A small text-conditioned image diffusion model, trained from scratch: 32-pixel images, 4.3 epochs.
Rows from block 5 of the denoiser, named by matrix and row number. Each number is 500 + 25 x the weight over its row's rms, rounded and kept within 0 to 999. All counts start at 0. Numbers have three digits each. After the name is the row's rms in percent of the matrix's.
# k: attention key (model.blocks.5.attn.k.weight, 64x160), inputs 0-79
k.0 101:450498534475476479495475474488529475489488492522456478462518500463554511529480497491485486494485519501491506509486493520532503537453501478477505512459510518474494487454500517496491476480503535482517531531502485450495503524517522526533559508
k.1 097:509491504504467524517525480495466511518479502484512478520505523489479478532524523465530510459481456488502520520471522484526460517508492493483509508485511477495533504525516486468457503578488438473511523512503481534467477491512483481462558494
k.2 111:542508518484526546480472495474510527483531507506544485479491526516520501494507542445482518508508496504530464512488495479514525514486499503501486485468465483505515511463504475521549517514498493512499501531467513483534513494473564523501503488
k.3 099:514527457531481478488514502484543551507511456508515528472463529521478462497522488509475539547512517558480485534501507524465469480483478539493508538460479482485534483503476499513530523491487507546491507463498507489548497501474495466467522518
k.4 099:467504527491519532500476513445455494524505510506484511531487520490487530489490479467473470488470521490492464477486457518529529520501514552514481540480505505506487472518496495519498445522458478442508522505520545507471496463541495516544517485
k.5 099:467484522516526491535484497487502534508512482475465505509468519492504511508535489502496486505491482472511529504447501471536511523472473510508512512477504529520552466443492495494507518534440500499494461481496506531435510467448490535535469495
k.6 102:523470516490497533512495511500501493495482552476504516482489479475487482527512557509555495551494521501451457482537492504508489535505495496478488484575520533527429510485519498499494490472530519500554505483516509505484501466455459476529469547
k.7 097:506526494547494503500481502510536512532519451493521495482514480470562468478487530508494528455468498494452480468505516499508499485517445496542487523499450543520468482475503498518515464494454502528519524545510491465510514516522499515446514557
k.8 103:510495477509502501510519477514475433489476458517497522509491469512466493475475485518530520515515537530482565476510512512513523493492461503521534505462523491535450478477484490526460459464496509499515498490569478500457493531505512475494497497
k.9 107:533487498468515407476505487493488468466511473540502480493530474460506520445483563497515548464494511513522502552475481496476507518497520518532526549533473547512510524513524500501452478441482498522507509513507476467518527487475498514506504508
k.10 092:541495498484513453530455479502514553535452514524482492484521519483497511501465448527496525517523508510491492484519504481486507493490486506478510505490517489448519479487519472501487506419515522516487471460473509499515509536477474476511493469
k.11 096:494499493463520497500474481509479463520495494507529491532522494491462559493512503552510501471540524475494503508486504516547520517531481499480529453484478521491468475462485477543487490506498478514496495465523550507475510481474479511514454487
k.12 110:518519488517481514495487501533488516477524472479444531508520514502559483493504508492508496498527495508457466497495502536517521514485557528509481476498486518466506478513547522472511494475468485525485473518511475479503472546545490488524517510
k.13 102:488508491511488507502521468545520543511494483489472486505547511499473490541507473511540523474522453449509481530511534513507565473527479503501492472485455535484510536485499481479478533480508471522532512511508457492500498492545478509467532505
k.14 085:485512487546518516534476507532510469524524479551517470499465522482501496492520467478467499533462500480509498492479464509535456515454455498477525513504480488490492485497500526501543514465513498500475489500519557492469507544475463525488481553
k.15 098:535527479516472511524499497511509473503515524507522455484540540501497491539496502499514502448482469512506483470499528472477548522482524541496477515482531493515529500538509501498496497507473518524510488540490504480543472469503468515467512530
k.16 097:441486482493524468518507507529560497479495541521517505480513489471501470505512559486475486496493506499532479514563439514512525489521529474514436491506521454506538500558509516494491494482498504539508559523496484510484458500527495496471493512
k.17 102:496522482493485497518472538498486476495475510537519529497523458521479505518474492488518477461489474528531514544413498533495480496509485494531478519488513461527475521505443507499501503489517512505474495475488516500508492484463521503501482558
k.18 104:512499517492471519520548531450524462474471507534528502466493503501456483520467529520459511509525473470491519527485510533501529485504470526483487437510520489512532511532502514522466531522518531459499491532512544509511484476524510492523508495
k.19 103:543470505488476503505461512474494495513474517536514490465493511479546492558510509496475506497483495430467507479474479511519484491521473457516483521514522466494500486497454544516491413493503496496525476488446521528475469500473469498521498534
k.20 097:502482520456495514514521531500452475486509540493538499485480517526464504510469490492523509482498500495502520470501522522481548453549480475472454509497503519474492468507497494531522526512506468527490543490466539492487518514505506485528491530
k.21 095:541483500503529523494534475458480540477485517535476514498527457498507481502528525509525510583489534505544528508488473532484463498481511491483487519492455480498514509494509510470492476468506502516478464479512496538540507475494519520535463500
k.22 094:515499476506490509499561512459492486518505473521541525514461515552509476509461541485495503487490487465527469497448490516523446521507548496526454506519500468469484549462556517495506470518548487514522503505464466514497489518480487521518469458
k.23 097:500487506480501496453510541534502480487482520496435489513511523549492536464476478511504512496519458497489532478490462494526510515494489500513490480479552486517462533504488470509528488455531461470527478519421495486478495510444485492480515501
k.24 095:491507551518520507466515499476509501502543491547531468449516530489513489502480520459471463491503544501496513520479464502515527498478521540497498498502463504501497543489524540512499526500471501472486514506493485513490520484502498539503509523
k.25 106:499476518529514476532529510518444511482530475497481480522473523478475534490467470482495482508522510481490443478463470560487530505535498549562492470518491478483521562498510485540486481495473549525485499485537508500515495512507503486524526521
k.26 089:503469515517475503538508486452505517522470488500515470468477477499503503523496518482519507494501505503500478447489489513484540508487451487524500452501500470526474489459468588491509509482503481540490482536432534528515500474492504552491504478
k.27 097:472548486520532521452487489457523503516482499499515493513523521531505498458523516492534536513520477532498525530461483471471502488477486505523523517472500500500507509468484524458483504493540486546526486468542498515522489515523512500544524498
k.28 110:479506550516448507505493484525541516475501519521521533488472480513529523483511433497491498486518493493495538511512519492516497473492495487483539489499530522464515504492500505503458466524536514518509547508485493512468506491496506503511493477
k.29 100:503490485489482537509510496479454476469494484508496449491481509501507483481480499505505507480528535500472495480535486521496483497446495535516498475516503493511469532530541487484488524418555509498473509499502463467483506520505477491531538510
k.30 111:493493500503492532486515538518546477538476509462488488489495514494520489501469514513521515455517487485512517536468497488536490474489476489502522520540545470473532536479473471483502509474461559470519568478487512505507489476455475490475521487
k.31 098:474527478474482507479520490494497496472472466488508488495504534522542495505501523473493514494518462545504511536474519494521530465514511542466541510525480511505470533485470502488488526507485550517474478496503475511483475521437483537515492411
k.32 098:473499466493461485457488490511470523487533494507484465502502470468467450462480534519479512459518516541490515478516456497459522467499511495500551524512506460491507464525521491505523510505521507481485498460491503472502499526522494482510518521
k.33 106:482499534483506481501481547493475518482525518474503534530536515490486496529491547529544521499511533469480485511445537536518467500556481494504512540486503457514489529553468488541499524488479502464521508549499524481501492473550496528508486501
k.34 109:466511489491511480504505500500538500514487545555489459476457517566507543524489522471474518486522463507532473487510535504454500551472555530478505485490539503469449543546481484487521478485544518476506487490506494491507492518504537490499521506
k.35 098:526471509435511497517507531485479532469483500499508505501490534500449447498480548455516530506510520500477455493472491502466475533488507523502520450503461464499502500509457459494543526508504500509516505525467505472491515486503448520503447492
k.36 098:518516521516496500485458502498491509543485488469526530514475533491494515462487483493486468498543474568479533518485490532480487456494471518493489491512525522480574526468549492495490521446459512516494501463524504491469491490499492506532488507
k.37 098:543512503480473547435494493508525473487489542555491495560507492515462513482537483532451500516499505529476505494508490528525496491503524490489515496496464537491511545459487517479542476534556485481498463494473511506521493466529491487515501530
k.38 087:491502494503483466497496464539474486492487455536503533472513530516495528500496454489485487505522469492451451506498504489528493515520540505509534448451499446489519508475509510494486505495489520497513526486484480474511472521490484497494478513
k.39 093:508536529500481510552541517509527526482530497548499507532492512455470477522516473514557493478535522506538497497509488483471493492473499496462477455539487466505535527489534477505511473534493497469511470525520548467498499516484501530502500545
k.40 098:509474546473533481490512523456519502458465509525457464522482476550501458523528537538521477479499476489514518530503530524501504487425534442510473558465530508517502510464501502516504501493528552478498499514552478495511493483568520501497488508
k.41 096:542493502487477489490464481472483538517442504495490467543478477494485504545477487515485510446518472505480518484504468503499485490485453493502497479510539512488495525465507539489510516494541520454520474517449476539469521524537451495542480528
k.42 104:509484499530537477537511495497489497489494494513520536468500533555483493468440489523467515525505497498482525502530516553500465523500504471560507462491502555560535478498533513479523555471461480510528466481506521531517484484508472510502476492
k.43 092:479517526521472540514504472538490508502523507532449502532551519503513479509514512512481523501528476539501516562509511511492470479495508535468472493518495464501529538501460439522508502530488515485491472490491504486516510530516472512463522479
k.44 091:503507510478482475476539485533479478535461467517538467476486500549474481486444503500520490498519459479489560473498513452507537532512508479515486537472518501488494429496482503493486455516501461480465483506518522488481479497496551508506530522
k.45 094:543501544505495517436544501555472527502482455476507468512494488527491503449497503532498510470496494476523499526433544491527493491519513505517516523512479504495509452460485474499512497541508473517489507479510488506512498479519515495490485486
k.46 104:508459490496491499510530522514471452434493521507487555528516478530465495469555508487491494506487513508453513506489510507474507521481501564485493490493474514516520531476504469504560496508497483489506497537509545494474507575557442517527522478
k.47 100:498491509546514502471539486522496537465483496431528516470516516504504476541507441490462531533483477512529506434502537495515543488484499531496479502540508468510534519477468544529508518504468533500547503499492516478493517497502479526528499487
k.48 107:462495456499512499469555507514481503528507518445518497457495481504485482524522519486521483469517463467479486501562481507519524533505482460465550499488500482475508495491519471486498497500523535505494464479490495478527479471496528467510442466
k.49 100:476486505509492479550525481484515506512546520557464545497516536466532545493498507528484517508519506485542457484472570487456465499523491475522512466508511517523442510478490489516480496510523493485524479490499474501506499519499489478510518505
k.50 107:503449509483483531488500464499498520480526512479468541479481472548510502510532538482497500507509475466474489564491464492534529471524497487498488524500508524513508460466539540535543488499492496439519483471502492489479465476521490482486523509
k.51 101:461476536507479537464496491511533477433513500517485488510503509492481519491544485530451491498494523513472477469480510534483488525479509479518474502510495488488522516435466508484530507479470504518490488498509534522498472514459504474474531462
k.52 094:529493509507513494526474466488511479473480515522496514493543521531474497476538500527513508483447520499505500498461523551475543535474477480487513499494516480472482478477453555486503475489419476510485514489457538519504511520516490499475509526
k.53 111:483567516512471528487488502500519497522477523480530483474494451547484529507506527508521453497495505467476551503485512520472509486526550497531521479488492470492475451489513535547490500488517504494508501524507519474514490538534487444501491468
k.54 104:519496468516479450535500465481469463515500534483527508501465519496469517504533489501497543497499510474548559539477484561509584522504478519504502506542505478514495505504530510510478491517462525503518464506465522475567516511472508483522499517
k.55 101:441463475451495513464494458535534490503502528471490463474522487450520508522476518506436493525462504557545448482495485476511501471513528514521494499534507506538513515480496510508488475513461468473502492507496511474517489514519501498489509484
k.56 100:549499516512539505474532510530513488525509553469470465573523517466496494497516526516468521503512511509458485511537513492506466442488488506504519477520520476489502457507481514447540482491468487508503524522476490504481519501495450461452484489
k.57 097:525521502494547478511505508548532494461540491488468506502506512479496474536517491466550486528456517517509514480519526456501482495496515492484499480500486521531568569533478513534471539493526500498528510542504514533456507503507499540521493488
k.58 100:500532490506536503476503510494483539524478496475527486480465504541463508494518540537465497442479486495463534488504512475471472521512490527457521525463506516482482492483480514514507524500527515504479498458493499493478488455511454508516515481
k.59 099:497475453495534493495516501477492508512508499491477519453534509538482533460535553489511485452517508568533495496492463520499508505518514527530503510515504523514485540489462476537499483499480496499510514483526435470486504515453483467472503468
k.60 107:485504521513513518532538460526506532520557467477536452539516485492517590459497505484500513512538519479500484507486471476527521477474494533512465511446438504499469545531486529542475526538505493503528517485500502474511504476524552537485498474
k.61 098:517490502511487528478473473521501507501509525536520519488501505461484508561518494522463445451525495466514468534538500475508515494490520523495538500536477508541528554496517517510492508497526486492533542492484501520487522541455531460492506502
k.62 097:496500470495501484455499498484528532502519460508529527507491472531576497491471547478526533513511494483544507533468468484490500551535531483509516506496500527417529450517523523515516502531522506495508482491504533492527479510503512533526504489
k.63 109:511504516530472482513513517499473481493469455525521501489490474499526472522532529523514482510494539532491479500516531496484492508516508467531484479476496490515509499511486501516456480447489542507504482469471544467508483476506487536489501514